{
  "model": "model that predicts nearness at each pixel",
  "image_size": 64,
  "horizontal_flip": false,
  "cutout": 0.25,
  "channel_attention": "se",
  "dropout": 0.05,
  "widths": [80, 160, 320],
  "loss": "l1",
  "residual_init": "scaled_by_depth",
  "optimizer": "normuon",
  "momentum": 0.85,
  "max_grad_norm": 3.0,
  "max_steps": 7200,
  "epochs": 6.4,
  "lr_schedule": "cosine"
}
Rows from block 9 of a small model that predicts nearness at each pixel, named by matrix and row number. Rows with one number belong to one channel. Each number is 500 + 40 x the weight over its row's rms, rounded and kept within 0 to 999. All counts start at 0. Numbers have three digits each.
After each channel's rows are labels from the 100 images, of 14976, where the channel reaches its highest value: "strongest on" is what is common among them. Only what is clearly more common there than usual is listed. The data: rendered roads seen from a driver's seat, with toy cars, trees and houses. In brackets: how many of the 100.
# convs0: first 3x3 conv (model.blocks.9.convs.0.weight, 160x160x3x3, each kernel summed), inputs 0-159
# convs1: second 3x3 conv (model.blocks.9.convs.1.weight, 160x160x3x3, transposed, each kernel summed), outputs 0-159

convs0.119:444527465464457510419437516515539455521443486541509511424524513508520488531410489507537526490537595488517487524503490544559566535508452492523547494357467540503468487436469490508441513484549435502450565479419485535528488478498516537462534474528454445431522606532537527498484555506526431545462500563476537535560499562485501513485526469483530407457476519557507464465506515514580478525490471501505493472534500528462510480500473483462483489515416506466484548509538520528556413570495477
convs1.119:469452557520519524633523531496476525467560519452517478548519539447519590487557504486540520452523416484529545559524486519542496526481525520531502455607492517477474512509586477517484507482533521470505464482550504490485525486490493468559486543527555461564504463480399422520507449571477560532428526494509498466493491437546502501553493530534452573548502464452543568537575477565496535467501549496493546536497499501576414462567496546490453503497570516484471443517498489464491520483552486
strongest on: lamp (82)

convs0.152:480469451443420488485500506495492469508448518550476498498586505593555532541555535470541482516512541447479534567445480538443555425482511527480543477462518505454541442457515504502526443470495465489496569461473538495490521391549446536580507507492507479534513535526558523508589511543475445541519559523475471499390509524480473459522525458473528450471549509501569434466474525522510536546475512573509489551537422519521502479475419498513524522530504511524452502483533426481471610501462463
convs1.152:540622512459577518439560525457483457582510518534519460486513495377481486480420477518479559499497485498500445461543483465513458552471502522570464517543498584528450468522540459436595529480457488463499486521546475442542473492538438507474471432525533556453456509459476487518506564480479491496491517554533430546501475484435489504462443481459467523559450497480496538576495455492494502575551521469451489530522508451461511477422515482442501546522501446480502548558491517483568486538470513
strongest on: car (87)

convs0.157:470531532458536487583460551509394461498514564544536492446566448492474610496473512559422423469505480512430474453490522552497527537492555505526494496475472475465503619433503441520558546509506482504510544516536509493499453415512454482533504452508434487432549537536508522552520465477512496423555498419534505539495475515508536509459536514478437554475549535527520508448467528534499507481465524581568441529514492486503536464573474478542499454484511471494474473532441436452484475482513543
convs1.157:516467496497477519484513441482554488507494404448450529517467540501550417434520544518610486529550522488519561519473449455481491446535502456511496491559489509480500379497521507430458451487508475456546451478478483474476555537498533485473513550494510423474517479492439489472482531438532482553493524561458428503449522457452480521502493458529499425525516441436477504543537427492497526483453471456420565514456476385524473536447488491536469508525490473417529511434542467449452534494526474
strongest on: truck (96)

convs0.60:581541495522501599548561438521574428517486450546542450459544509549535480503560479496573434466497494455498501483563533429455541493473527437504521487512491455487511488488521480538590505511389522530405514434489475499522498419509394519563498509494502460502516519507474495506480475461468494522590524491453486465499532529486543524537523503450520571527559505510469517494529493488498541509476453533458510493493544541457423529453575547518498494472472416468455582496523509515466446524466454
convs1.60:458470465484520408531436533497458477494515467464481586462460476458534479533497525459395517513524509504483505413472505609481486492557458518502509525473476533487507512540517506429453504484586504567526547490504520530498556509451516479461472493573480536493518557575509509488511552452475547540399508543539486552554518511580447526559415503589444478550468573496481579552478483486472503534459529524551481495476503558524525514519471440475477528487499459495511454557489436478528530458513567
strongest on: car (100); vehicles: two (67)

convs0.48:534487544423512474517392454542496422499482455490506509482528487489539468501448496517566567454454517449547472502525416498470486499520498502494513480530475489510499557474521507477448464496518453666506526422499516472497509638567519500442507513498545482507499465531466491486536530471470486492513501580554512499478491501560501486540518482470468543540520570492472467481467480473500551510480498603620425494487478483517483494512520488472478557503507417435434473494469543506576522523497534
convs1.48:490526470533489443495553517484517598475446534451465503541471521519508552502523491473454496535485476518446542470454569499533540479488546483528535507505490527474499483513474493521543490457507521361474463571565510485505467418406513487559482493492442516520504526453481503515528491499547521483526462449471451487538454509471489496461517483500541449469484402521583433482488492552465441531503507419398520512510544532455520522456472454482511445537477594512612523488478414494456455452509430
strongest on: car (100)

convs0.0:483504472562479583521531472497491535457451510454534509515507518518534472495498535473436375492445502445527481462478480494495509561490499568477488406422522472488482549454474547511526519508463522473475468454525489496453596480530497473507560444501552551615506496518482517458458500456626504465491498472417473490580533505497528495540473532471509530516479566557490477564562521542438449503612510577491517481461515507458466463490496474512465546467471551521481474554506508549479440471512472
convs1.0:466425536520490447437521471450533500516546478530438443546434501538464478493485477498435549552475452507434418513499525479446513501527430444475484527496466508514512517421539519600495529466513522493560558496475536492515493490500428492486537462475499541439491458485455504513571381442504524549517461504502438486510495468478503447483482594537488489506483469460462519506474578547501447488444574459524470543446470558428492436530382471468477474466514470504474543494537442506454482458486494
strongest on: truck (100)

convs0.103:397548535514499421556519480534472617498494500482448514398486483497565487483439489476484583503494506554501541478515470483486453438414523474461449459493497527487468462528508476564522525525498508514531510517455513466526475481463600410578535478468480585523468520483523500499545497478605444493479517494466518499480565486493476391498479535452503493506494512480547498466482489472487482560467574514500516472538527514507464491510499497489509561429452587547475489491496503612558547490508527
convs1.103:580397483448507493434424524503432388442452484500527465549473515479422468545531500531452482486530461470514464547530512491504543545498496458538583501539561465525497539490551553440508498480478507473502525439530537560496522477518532555427494519521519442436520492495497539467467448452420537526541487478558502533461481560484488536485459444535515538507484518489394485458526521442548530503518467563540473495478441500481560508475508523495491458548519374479507445534476483431500482495461501
strongest on: truck (95)

convs0.85:508519529508456525454475523545475416594513453510543479449561473466468550508467505540487438527525455462464480549505460501533510519582512485512513447506453440505442567426438497488470517579448530594491497464469499468498498454468534555427534468505490449487544430550482499501471468551500540499445526575490488454424483556507510571550491489569528530487455509556525571519509503513514588556512437519454464569461532519512494493452451471506436495452506422489527585493536529496497492507473543
convs1.85:495529505543491486550482527470551481398443460488500443530512490422425521512468508487496468448459516480521507499552526536467545426429536486495518625511460544544484466513495469455499483501491536564514522501530558541429453491474488436450498557495516425492474501486449467490516555503444505491449512532552502441488531404547531488466584495524487537553503487437475496477581506504503559464473493540595524441455485483448540461538498476475514513529515491476420439467515588496571498551544465
strongest on: car (100)

convs0.127:493463478519512553389412519433505508540537467466449554491494501491516516428486519483540546492507546543525462500521480505495497492522563525549544469469469420474485476481515552543497511473451515510463539480583549459538496556529580532505500490468530525512442404558541457447490499407537510474442506515498565521550467468525488541452485458495485533533436530465473478485460453484464571557556518538449460527526577507480415533507523493444506509554440538515475456434544518570434568488495458
convs1.127:554507482495560481573545549583551500471492501526546444530566486530534540602507496491494446499540449460453510508501515485498456541492432507422503502485557557477514559539509475500520551577566471505507490512440439517407522500551481506493452532496480467485519523414489525510493517589479484520537514451495522514453548564466472480548453538527496446459510522563558532449421488467519485466475483487521493471529419506559580459529503474532509433438504525463536513450464507470581472539529590
strongest on: truck (97); vehicles: two (81)

convs0.26:586477510514539485463494385510467518481538457460434460532482361557521454505564543479456443511510491500474505540531507497517497489451476530467531494495520522515505490542527532512530482491548464508413564520541471508518525535504484510516538496474472517517466522516573499517573482498505539491552493537462490558527461493493517544503514472530497493556422491557472514492405583435544500467530570605472509486448444524447530518531533470480483413514476604495467436401455527468480537506470482
convs1.26:453438514510444515508472542426534492466507567520478500501563473510431586492416509562494545464538547491479499534428484533444505514528535460552515447541522474511506584501504463418489507530442581472478440479510501491425505481434535436528523490536522444483536490594481476481466517531522483557468521478512485479419546526539458468531538489432447504458511467488578546439466434538451533556462455506527502432565458447481486474503473547499520532443455470475542500509592460523475495478518510
strongest on: truck (97)

convs0.77:535560468485530559459470591507530452516528455452542482514498473543533475548507489492511520525477452508555416456493397539557529522498478483466492469485521493465503421426473534478481565523491519527546436516527531508528498443444505495425473600473547473538504597515489474526467521525394526524499472522502452482518539491556542432490406505554572516453451459514491519446553576549533451518505515486447493537469486531534442556532494541542506530463537468523487400483495475508510473477470541
convs1.77:504458526553507489509577472545582524541505554502459546483546599501553484468515556505490474545553543496521467532497545446472510519499521582495534482515503519504500534536490476530486546512495507523461525564518474486465510559543520495590518367492546493434515475486526560491572470517590492471530522477495536413462466494570470514539572449408431523522517560510542535496503479444499441543501478477519481452546490452510538476472541473476485474622461522503470555489548548501467507550465465
strongest on: truck (99); vehicles: two (68)

convs0.74:587455502478425521480528420519558403470466487472510480619519539545462543513520566496487462566532447534485528495414425527518531514507502447492570460551507501473499466441472513543494446514571444538553503471546576492488470551431455543491461462540546533446501420530489504467549459526521510552452509506494429465503446501527504446523490474514510479474454578505501454501529524541508505438519513524509455521524440546529513499480428547447491477493533535502455496558540515439427528520514509
convs1.74:450523486484580508492493520499491505481552548535483508458520499565580514473495466508471541448484517455481461528563543468494487489466489523482516461512574460559440547447556514450455553498465553515459547477542401508481562466566495471517542581492591460467522578535539512555464548521455521505534552416480631517497531488530521520524515564480487465518507524487476533505491446471528444523570536528551540500497468480464466514539552562511550536457507475510475430511557520580517547563485465
strongest on: truck (95)

convs0.95:552508479554507520504569442502515554537441444490461479561466567498537533549514437527457452541554471479430528487515410500548458443470511529524458479571482532482485450455409530519495513530519544423527469434566508479510558525479545529540486518492444569450462543494496485433482493539528584543548485377555489454526446510509473484489501573531519524437484540495496588471516515459461466526527434461484595514514496507483477539446489492469505441520526451489503542480470520488504526487460533
convs1.95:539433527537487482509477525412518555489555482503518570565545547448568465496459476470494496522448457521497457528558531513510499473493505446502550492456490546496479500581523447489581487482465485395506511587454483546507494422511524562478497469502605498526510496474524434561579465442476522498457510509534519483521494468504514528521493460478551473459491487525547470490448488458607514526526587447397560450497502515481532497541483517520509461535497601484454478520531511528507470467514409
strongest on: truck (99); vehicles: two (68)

convs0.148:506502531474531539502465493496496431526583481512540565491543457566462516515485467540478302428574468426481513477490490515522509493510580468522481481551552522467516501415533493487480529558515581467553485533517464500470515463510497533550480528548537450464526460544540502414469531491512524513466506547516505513528469527537476548483526496569501504502495468533518490422549488525510446474456536539538573563460438439506522488517474488510476479390492476464549463422505472486491524470528492
convs1.148:546512500473480498504463506496497459471491577485501428550403546477422426480474503502488397454492464461552533469506497479490475508455425505473519499449481449511435567503446577469494486413501446402482505443529504486498525532461567508440439525487514498487498470488429490550458405466455517460521501486500495450504565473486498425500455487463496469516540486478507449469470488441461457439514474510483489459458454491424465522551538476535468489458492435421453488440494558443518539550452474
strongest on: truck (87); vehicles: two (80)

convs0.24:503485545481472495472521469557568522526432488418541504531554466516508574531594525526516471488534523477456504577510474505455537497532495469505542549533554570487464440527511464485478511520458472491515571511430528468520468515469586469601518573524493454395449437450517529500468411515501489503511503427533485520500481497502443524458453488464499528483476499464522526526493416503499462432493461601488449492474506517516502521513474505467408511549439548464474563537554468564512514466571482
convs1.24:502561508573515473461556523532430509496576531537492528445566551457526417496423501545625536535500444530480498486481530503495500531487467525502440442491470471541509556443530483448505501497468530616437559529488507515536546499533445509452509488551497530586506510528517487498612560546529505496449487533462538471439475470601523554466516527501504500557491524545529490524521538521522533511506559497481539502476520490544510471465549506454546533593553490549486536504521554486508502574457508
strongest on: truck (95); vehicles: two (80)

convs0.47:573429540456511530509475527496533389510540522583434556519494476486489553569492523531493446523520496414494508476489459546488545508514497460491586512520500548481540526469524523531502538522508548447479472514515573539532483461468515506464508553511480466480516518573507527516483466491523501538465543451410591467552425485561501534503521506563485462485468493494415466536502548481567564467505404431491512520462481524488485464436593442497466447458512462416475506480502479454431546471478508
convs1.47:466596453493570493483522461540499481520494485471576498446498578560519458460511543515486497510512467560518498539511510514597473519486470429506470527445572501498534502481535497510514446515520466552546546507490472506432477489487506473506476406488495502480506469505472519480481423492489451498467467568570488552402569507480507448511419569504561474479562491440534505472534483506481451516540522580486509506471465484500509497604454544522480574580472484484545441521495522429599556541516450
strongest on: truck (100); vehicles: two (78)

convs0.33:467484539549495452487488427527599507516557466537472553489444538519493494558537480505470473488508508450432448546528484581481472511518513409520532472545537452544456450444490509580518529595517525493399487460413466532487505533478488457530520447446484514485548474488458498519401502526502528580471514488410441475496524478524507518559544526594498540448472461493510464531536536480539512489478485580494539546507464536471519451507444511492456519551500488565472450541500503455476553520455552
convs1.33:501500547508518489554492528488430462514507503479555470544535413547516481470519516480472460489544460487596487456522471478518577521438473594455482560476494497549499561576492550421521501530476469506568540481513522523498534489518550527464491523555459488471442464515543520493588544496467449502562479529557515535563550531522441497442462467409452486506506499512488550506532456500460488538456487439560466452454424459508496527499547462564518547468553480468486550405517511453547488562566454
strongest on: truck (89)

convs0.18:449466474554492506446564507512519603505522410508468456485546518514572550523555483473504501497527544482451452482536522471472532484532468502514487431466484535481529479432527460502543478533471538622467479523482559470471456489518393536540532481487456444536531559478445456483548483485541529506500505552472404485541499514474483469524549547456515436497455485525511521489416452563498557545498500482511530516544514524497516463467434527485491547546471606458516544522513443542403452469557507
convs1.18:495497510519532437518529531435501509471492492526492436546525551471481488543507428488527548472449448573486460454475519466546504519446467506508466597506495530469512505597482511542522514466518549527502502480441538458513560516519395501470512482493481535548489500512509476571560468560566448489469507475518444484504476496491449478466452512491605553476518498434531506530483502485447540525524516478472576535497510513456492500526307487530542489540500516573454556566471514519470432556478506
strongest on: car (98)

convs0.27:501523436571488520518442580525431461530528518508558519520453530499490476460502527492497474372468486465467534486545488442537482435482551552520528533530499466552492471575460525462402467509567476551540434515583428480511476467535492504496459467523503462427486479460509525519453514495574480463433511494491521528488584506505504498613440506487489518419467556488507567468505490431501472538494505451459468492526471462507493504442493526524492546513487463577557494504565542541479578512485549
convs1.27:522472520442508553563451518502440422489445457538429470453441492467481444508521510477485486501459499512582486517453494490420479502520428415467514449542523406429498482465506503475442551502451511500513502492467605508434518533485501474503537515489496474496508508474540454484490444549474482524510475503446542449481446543465493425498385484491476508543552492517465412439498516526487554513531486591552461550531465465539465551476553502514471541475431455470466384519478485494507496480477495
strongest on: truck (97); vehicles: two (68)

convs0.14:469447419523492446435534488436529573522479498472534539476534495451507549477477437511512490547548455466459512471518402573515545496581479524504497562547484451504467470549539564493395467496508475492506520528498524492480492525466617591505522428454499469497469515539524499441548472446508514465540459464548470485505481489507566535443494484524529565468463497478466490465498489496477503502468576538499531468552504554524432522522563473429599437544510463405481544509525510487508461514517476
convs1.14:512543573414497571567480526602454460500453508539466456500514464543527495500522511489483527513482499490547487544517538477519472438424513489523497487501497527438511515439456425439500538553468475504487520482538470514521482444513422405402458520494470425533544483457477475479503506579416446503514532519420501510527565577456432481532528509514536516551508484504542539530545532438534545553418495472517469514485499495446550520555476539547450495425537484534549456442516482505497525524519449
strongest on: truck (98)

convs0.69:514469471595474507471523438430565546537559547533508493559501476481496494495551419511522516554527460471496503505498482445497542508505407456506544480467511466443489468469463491548474498484489511424506481514655492472487582554524524456490488549500469432499488550528574502520568480498581489514512503443399508556502514489510535521510425572470556513511503520539496465485498467520486462473526480502395566500500455534477435484443469485515513461572424542490473538503511514546444502525471482
convs1.69:540464481465585514520463429547511458465471515534457455481462525532458551484464501507453506461486494481502499467486525502502539486460548510510516443452525514518548567455507482514480467421470566449472479483448424490475437465549543419570468440443562539456533490443474644517405483478497514591557524486512509459525438510442492488523534451512432504482474524523557471508429521548493519410491505499485415510512479448475565558561475541533489516474503510503525444492528498520477482491497545
strongest on: truck (100)

convs0.28:513511463484526521484477589440535489613487446499498527496450540500506416486507477558485516499494543585446490525495428507581510530523565488551532441507523504475492459491494480540419518484486565517542533529483467438432565495478443532517517531514558416523499587514515541514490535501441489503430520467487515534401490515554505478445446519574526530516499471505468580456467537507540504491429488453474419551523532473531501500403477495470484537487554481442454432531499553520477531516500490
convs1.28:549512531530471456520489473496412509526494544551456533470582452448521446572495536496588569515507453498542487485491524479466455526475403550481444485471500501523505513570526556510511482499526456450465508499484513505482452495475460499567432448510524553424468408488536528527542471526442518486499468517505477519479473436456468482511468456466464472457554526512550405539499554453474529402582487460547437454550488527533491497485484509560504420559437547542486535500524540563553506474537508
strongest on: truck (86)

convs0.113:482450463490534524477424542515477496521463570468455492491553520518497437461476470502574457478571505463483524443494458447501555495559533493525474461517519574534512488446537456492530532603512477534526501515563500494566497469505520508463514553566481445417488496499529527461537520442478500529456411485440549533510462536483505546520505538444492426503479447529427501506503533541482474518438465480470609548509451550538521496580476550490502536454453533497481419484550515530512386528567492
convs1.113:461436561453528564495487507508587488487514507525569477512539522449554519545479503514467463478455477487469466519491522535539459508483393534450525525489490442466492522497460589537498533463508527513479544550514472475455573523528507537503520439444498483478496496483470536611543414515514492458505562451365538462532554478548449426507485466519521522488521519567587502482505468525592506428508551494494488480469416475549500463503552462544471413500495460488519491545503501475468530534547502
strongest on: truck (97); vehicles: two (82)

convs0.106:455534506456478498486443450492442623522572494501433469482505503481440593480446534485500481459534511451487519509515478470502478431496531523509483460546445484489500510458517498499434531569494459474374541534534524457445529468535506509478515503572502502498479562525510504488465485486631540486475478487529462547482487497503553485457442479488531479533531470507512522533568531559531577506541584523537526493466538521451566502439395477423436485527529507561493530514499548574507471515504463
convs1.106:515502473493500481521496571508531494524457500530434494492480558579442489467493525521393547512457546558496559512482500500534540526466514489518438539549483503510505474493478441475587425446593521466410426493483450465433470432461451445561537518503456480436537426524508562511497535554565467427515473487449467483509494484447511445490567558470537502510541521462463528447472554473484489487497458529482521430566491478479601492495556486439534540519478520514502501516445511499451451447495491
strongest on: truck (100)

convs0.134:476450515492488492588516506483491395470515496505519492510522469547558546558510563533512418545533488479484404499526420487464527511538466537563469439536529514553489480415512471499514486547542508498425488454421438492506488518534391463479509495523475474448586495484487547466516564554513511561522580457438490523470500537486518530500521550445562485470488533524552469466499491503487547516447473487554531508575455533516514532485524499566431497517489469532442451461499503477400476505487582
convs1.134:497595487554532540449515539590513479594523454528608529481529513482538497471459456497557573471517519500564557475501521450515470596463501497447514531508490521469498486549481561507503514522445463499479558509576538495521545497533489524503534553471529497482507494509554478539554498487520524454455466546512493435519462479500489463522470417472423538522538534503493581564451473475514453502500524562484460492432431483502449514442449470540513581497515450454476576575563497464525505578514491
strongest on: truck (86); vehicles: two (68)